From a checkpoint of a small multi-label audio tagger.
Model: norm batchnorm, activation relu.
Training: normuon at rate 0.0018, 9400 steps, batches of 384.
Data: trained on short pieces for a synthesised band: melody, chords, bass and drums, 26041 training examples, 138.6 epochs.
Rows from block 10, named by matrix and row number. Rows with one number belong to one channel. Each number is 128 + 24 x the weight over its row's rms, rounded and kept within 0 to 255. All counts start at 0. After the name is the row's rms in percent of the matrix's.
# convs1: first pointwise conv (model.blocks.10.convs.1.weight, 240x240x1), inputs 0-119
# convs3: second pointwise conv (model.blocks.10.convs.3.weight, 240x240x1, transposed), outputs 0-119
convs1.52 101 [153 100 100 170 126 150 155 117 139 149 141 137 122 141 139 109  80 117 143 111 125 134 150 129 129 156 115 147  84 109 120  98 106 131 119 150 132 135  92  69  99 148 133 142 155 135  93 179 104  77 122  83 137 167 180 137 115 110 118  99  88 120 165 131 118 121 146 135 144 189 110 158 103 139  99 150  73 134 133 119 138 119 124 145  94 120 151 127 187 118 147 118 101 117 156 113 166 170 110 145 134 113  93 128 109 151 120 163 122 140 111 102 141 127 132 115 108 163 164  92]
convs3.52 105 [116 133 112 184 142 118 137 136 110 117 125 167 145 122 142 123 103 151 141 126  84 121 101 110 162 112 150 202 131  90  94 127 108 126 126 166 127 172  77  77  96 165 182 137 107 101 131 148 174 138 141 111 115  80 118 106 138 131  73 150 105 117 131 163 154 149 131 144 183  89 107 139  79 161  96 120 109  89 138 147 134 103 128  81 127 110 112 154 145 126 103 156 121 106 152 123 127 113 132 130 137  92 140 141 153 162 119 158 107 120 168 186 102 121 103 157 142 117 111 111]
convs1.53 098 [ 99  97 134 112 107 123 140 142 163 128 127 154 134 165 154 138 151 122 136 138 101 118  80 115 123 132 125 126 140 118 122  80  62 115 123 173 145 145 118 150 144 135  88 121 146 106  98 125 128 136 147 146 130 111 149 109 156 180 160 183 112 114 167 120 154 104 122 137 153 135 134 169 146 174 140  45 112 127 169 120 134 173 102 135 125 162  88 131 195 137 116 145  85 138 145 125 120 129 117 152 126 173  95 138 117 109 122 140 159 122 112 125 128 143 129 157 138  90 130  63]
convs3.53 106 [160 173 170 107 125 112 124 100 134 129 146 141 104 150 167 128 122 122 118 155 119 132  79 168  81 125 106  99 139 137 138 163  94 104 135 109 119 118 123 165 102 109 118 122 139 133 121  78 155 155 157 128 120 116 143 182 138 125 141 118 135 126 123 126 139 162  90 137 133 117 166 118 103 126  91 121 152 126 137 119 132 136 113 141 111 138 124 133 142 140  80 135 163 146  72 155  67 130 102 104  72 121 159 123 125 152  71 123 142 136  95 164  91 140 132 137 141 147 135 107]
convs1.54 097 [155 141 124 135 133 128 101 144 131 112 126 134 149 191  82 140 114 112 128 107 181 131 149 120 164 186 140 124 138 104 133 102  99  96 143 165 145 140 138 133 116 130 137 109  87 114 138 142 175 143 103 124 136 131 148 107 137 164 109  87 150 104 121 136 172 108 101 152 112 137 127  93 117 130 127 128 113 123 143  97 109 129 154 101 123 176 126 157 105 140 134 130 114 153 139 156 116 119 153 147 102 140 163 123 137 103 161 158 127  81 115 167 176 145 137 123 152 116 135 155]
convs3.54 102 [121 169  74 136 169 142 108 139 176 129 131 165  85 131 108 123 136 140 161 140 118 126 127  88 107 145 108 151 153 104 147 116 144 162 182 143 114 135 124 142 125 112 133 114 130 119 130 161 124  87  69  92  69 157 140 119 134  99 102 173 129  84 144 132 158 152 112 119 117 110 125 101 160  70 107 147 129 125  98 120 104 104 139 118 100 156  88 121  86 128 147 118 107 159 143 159 116 145 143 148 108 152 107 105 140 144 201 133 146 145 115 181 101 108 143 120 142 136 125 139]
convs1.55 095 [111 148  97 146 153 112 147 128 150 175 114 141 143 133 119 120 140 131  90 113 144 125 138 140 108 128 118  99 164 138  84 177 114 123 115 152  97  89  91 101 120 155 100 111 103 132 103 100 104 152  93 104 125 125 142  94  95 130  93 167 125 160 117 184 104 132  56 130 108 165 111 104 119 163 116 133 164 154  92 134 143 108  89 118 145 162  84 155 182 124 150 183 129 165 121 141 136 151 135 114  99 156 132 131 147  91 119 153 133 104  91 146 166 124 128 118 138  82 129 110]
convs3.55 102 [135 115 163  62 106  96 128 193 172 128 102 108 117 143 102 103  89 119 112 126 158 163 135 141 105 148 107 128 150 108 121  94 136 131 138 139 118 138 118 140 147 102 157 142 147 107 110 138 155 144 159 107 144 112  91 135 138  94 140  92  77 111 147 129 125 109 141 123 141 107 150 154 180 133 139 123 172  98 115 136 179  90 158  73 101 112 118 174 135 151 141 119 135 133 106 168 154 145  97  99 135 107 116  79 126 140 109 136 149 119 136 135 117 127 136 109 111 144 132 151]
convs1.56 099 [108 138 131 113 163 121 128 160 129 141 165 113 116 133 132  62 145 125  97 125 127 125 127  65 135 105 125 139 134 140 119  77 176 162 134 151 132 142 111  89 129 181 120 155 158 129 110  78 135 117  95 138 136 116 172 147 116 161 141 119 116 149 150 132 119 128  93 163 117 182 105 129 113 155  90 130 122 117  92 148 138 162 126 141 127 136 153 135  95 120 116 103 138 115 136 133 109  76 120 158 140 132 125 149 136 138 136 134 110 126 102 159 117 123 126 156 117 165 139 111]
convs3.56 105 [134 132 146 141 114 111 138 135 147 131 134 153 147 128 104 136 142 135  87 124 109 129 141 103  95 113 131 167 146 136 149 106  91 181 154 122 114 165 124 132 128 124 140 119 126 140 159 103 135  90 152 147 159 133 152 181 186 118 145 118 136 156 157 100  89 187 170 154 158  99 113 132 101 126 134 137 119 143 123 107 120 151 124 117 141 129 114  87 153 142  98 113 136  81  85 102 115 124 134 140 150 117 153 194 149 122 100 160 136  81  75 121 109 157 127 175 139 103 134 168]
convs1.57 095 [168 116 115 126 163 112 134  87 118 117 144 111 153 102 143 144 129  98 128  98 165 106 121 144 161 159 161 112 157 115 108 120 140  85 151 124 155 137  85 122 112 119 135 139 133 136 131 142 174 151 103 141 142 124 108 123 113 208 111 136 131 163 115 103 117 127 137 141  92 135 187 129 148 152 113  98  93 130 154 135 136 131 111 119 156 136  93 151 115 128 127 119 109 151 127 107 130 152 161 118  78 109 129 111 125 143 164  94 137 106  87 173 147 140 140 100 156  95 110 153]
convs3.57 095 [130 140 157 152 135 129 124 144  90 143 111  66 120 139 141 163 123 102 116 116 128 158  95 152 151 134  90 127  92  82 141 126  82 126 169 155 114 162 126 137 142 149 135 132 126 137 175 119  88  76 135 121 154 139 127  93 144 110 109 159 146 129 101  99  52 146 154 137 149  99 119 120 103 147 109 175 123  91 138 149 137 136 129 149 139  74 148 157 138  70 149 120 105 141  91 100 129 135 166 155 172 135 125 179  93 112 104 125 126  99 141 124 115  91 114 124 106 103 106 148]
convs1.58 097 [138 119 117 134 157 133 158 136 161 112  86  80 142 123 109  89 110 143 111 139 124  89 105 114 135  95 144  89 108 126  98 133 122 164 145 122 163 152 146  95 142 136 118 129  97 123 124 151 143 157 114 121 141 176 116 173  92 146 109 165 131 126 146 101 119 149  90 175 148  95 154 130 162 110 112  78 139 147 143 125 159 179 146 166 124 114 150 167 148 168 137 139  96 102 153 136 147 115 142  82 169 135 139 179 156 119 131 162 100 124  86 141 114 113 112 100 101 134 130 129]
convs3.58 099 [131 116 131 135 137  57 148 148 122 106 113 126 114 118 103 126  82  97 118 152 110 113 163 101 147 103 145 121 146 127 146  93 109 128 171 153 142 148 132 105 155 128 113 126 144 176 147 124 125 162 139 140 143 128 116 131 203 121 147 118 157 143 124 130 123 130 159 160 118 167  64 123 128 120 114 123 107 123 181 154  97 115 138 103 140 101 130 159 119 126  92 169 143 142 107 100 160 140 106 105 111 152  96 153  88 165 170 160 161 126 127 115 180 122 101 120 124 106  92  40]
convs1.59 100 [132 130 133 127 130 110 146 118 119  66 182 147 157 145 114 129 156 119 108  80 143 129 133  98 164 118 121 179 130 152  89 150  67  90 151 157 140 131 130 133 107 131 143 131 132  99 156 131 138 140 124 119  95 106  93 155 138 125 147 127 140 137 157 151 116 133 120 133 131 100 126 173 143 138 104 118  98 136 106 139 145 132 119  78  95  90 153 145  81  81 127 140 130 167  71 128 159 133 102 142 169  96 121 124 135 145 108 101 161 122 115  98 120 134 151 107 130 136 129 139]
convs3.59 106 [112 134 112 110 120 174 104 154  91 143 150 163 103 117 112  72 118 157  94 139 129  97 106 152 145  97 131 127 126 144  92 126 135 141 137 162 128 139 158  66 102  85  92 141 158 155 146 160 116 151 149 106 131 113 127 120  98 156 105 165 124  81  96  99 104 124 117 148 107 147 112 117  94  88 156 129 144 134 100 116 121 167  84 158 150  92 122 121 141 111 138  97 134 140  86 114 153 101 115 195 114  88 112 171 129 107 128 128 166 135  61 152 156 126 123 131 130 109 111 156]
convs1.60 098 [124 141  80 167 115 103 127 119 141 146 135 105  78 156 127 125 156  92 131 106 108 146 161 156 108 155 165 123 113 114 116 162 104  64 122 113 134 108 114 147 125 137 102 152 124 147  75 130 124 145 106 154 151 158 120 132 125  94 108  89 104 129  99 149 179 146 126 138 118 129 148 150 143 107 193 133 119 141 123 144 120  93 103 110 119 116 120 103 118  97 153 125 117 100 145 144 163 107 104 163 142 127 125  91 131 132 154 128 112  74 153 134 126  77 113 148  93 115 120 128]
convs3.60 101 [146 143 133 126 153 110 134 129 132 115 133  87 144 136 128 110 153 156 130 138 146 103 123 127 124 171 118 158 122  89 113 140 108  82 115 136 148 126 118 115 147 102 143 122 118 149  85 151 110 117 113  99 172 142 145 110 162 124 124 156 149 137 117  81 102 183 111 119 152 142 114 131 115 135 152 171 114 116 152 124 124 178 124 106 106 121 138 130 139 122 119 114 144 144 116 149 121 148 120 108 103  87 131 126 124 152 139  69 133 123 142 104 124 169 125 114 143 115 156 157]
convs1.61 099 [143  80 171 131 180 110 126 142 120 137 159  93 125 155 115 155 151 158 151 137 167 141 127 113 103 130 126 142 160 122 131 168 115  98 101 147 163  88 110 100 120 107 134 145 125 146 115 143 161 136 109 146 179 112 150  97 102 139 126 168 124 127  87 111 130 102  94 134 124 123 101 109 139 151 134 160 115  87 128 172 138 166 131 145 129 159 117 200  97 132 111  95 106 169 161  68 118 130 157 134 154 164  96  79 116  94 122 143 112 109 130  93  92 121 124 113 117 128 146 135]
convs3.61 102 [124 138 127 129  86 165 133 180 130 114 128 151 164 119 143 113 145 176 108 119 116 130 113 158  96 140 113 115 132 101 105 114 148 127 134 118 130 161 179 130 111 144 121 108 139 128 100 118 122 127 194 122 139 155 147 135 137 127  78 137 181 111 130 148 107 113 115 139  85 155 101 109 146 143 143 128 137 155 109 113 119 136 135  86 166 108 118 142  84 170 111 129 130 117 123 129 146 172 169 112  76 123 168 139 107 121 102 112 167 187  98  99 140 118 146  96 140 125 121 106]
convs1.62 096 [131 102 112 165 117 126 161  94  94 154 139 131 117 150 134 150 133 120 122 140 128  88 150 154 151 113 141  98 111 122 111 131 174  97 150 111 120 132  97 168 161 135 102  80 113  94 153 165 121 104 119 152 135 154 144 172 127 123 130 143 166 124 160 146 112 106 121  99  89 119 151 130  92  82 117 165  92 156  97  85 179  89 149 109 102 109  86 121 163 104  82 154 123 140  96 125 132  90 123  90 154  81  88 115 137  86 135 111 130 146 100 152 126 104 145 120 178 189 116  87]
convs3.62 102 [143 140 166 110 151 146 113 133 134 154 128 105  91 133  93  84 139 148 142 106 122 108 139 127 150 105 142 141 134 150 139 136 106 117 114 146 150 121 139 143 159 109 104 185 107 147 140 221 137 115 142 144 138 126 104 159 159 144 140 136 115 137 112 111 122 109 100 143 121 147 104 145 104 119 111 153 142 139 101 109 122 142 142 135 131 126 146 139 142 171 144 138  97 150 114 113 152 152 126 148 132 114 133  98 106 108 163 133 133 133 104 141  98 139 127 142 147 155 121 132]
convs1.63 103 [ 72 151 125 172 154 104 139 119 137 129 140 165 103 111 134 137 135 158 171 137 132 121 104 156 122 127 197 145 120 121 123 142 127 149 140 105 136 126 132  75 131 109 159  91 105 118 102 128 138 164 150 130 134 150 146  92 144 185 165 120 144 102 114 118 141 142 126  93  83 116 113 125 119 169 137 137 154 137 167 150 192 142 119 102 138 105 124 126 135 109 104 113 154 139 139 115 128 137 125 120 136 149 111 131 142 122 121 170 159 171 144  93 122 157 138 127  99 177 116 127]
convs3.63 096 [129 147 117 107 137 151 141  89 135 132 128 116 113 113 120 147 102 130  91 112 160 132 136  98 146 136 141 123 151 121 175 126  86 103 116 131 155  98 134 149 125 129 151 119 172  81 153  96 128 127 140 147  95 103 161 117  94 134 118  86 131 102 132 117  94 149 128 148 113 146 135 173 124 108 122 109 125 165 121  50 106  76 132 132 151 102 120 119 103 100 144 162 118 116 122 180 121 162 117 153 112 148 136 112 120 117 142 116 138  97 125 136 132  77 142 144 165 125 137 152]
convs1.64 102 [118 157 109 101 167 151 123 108 124  89 169 136 129 159 154 101 140 153 137 104 132 130 141 118 171 100  68 130 116 157 142 117  86 168 115  94 149 123 174 102 113 156 112 115  82 119 134  97 127 156 129  90 154 145 137 168  88 101 121 121 159 131 158  96 116 133 117 134  95 140 166  99 112 154 131 140 111 119 134 116  81 174 141 108 141 146 128  86 132 125  92 136 130 148 138 160 149  93 112 143 140 116 109 126 175  77 130 140 175 144 123  92 126  94 158 113 163  93 143 109]
convs3.64 092 [130 111 115  99 138 121  80 128 154 151 161 152  71 115 142 146 156 112 124 125 121 112 161 161 105 156 158 150  85 119 125 146 145 118  76 139 100 178 162 106 125 151  92 112 106 159 130 135 110 128 127 131 138 158 117 111 101  94 106 143 154 131 121 125 163 102 119 151 159 135 118 116 152 122 120 107 155 129 137 124 123 137 113 109  98 104  90 154 163 164  82 125  73 121 153 135 115 123  94 151 131 135 151 130  60 182  95 144 105 127 183 144 130 132 161  53 148 115 122 138]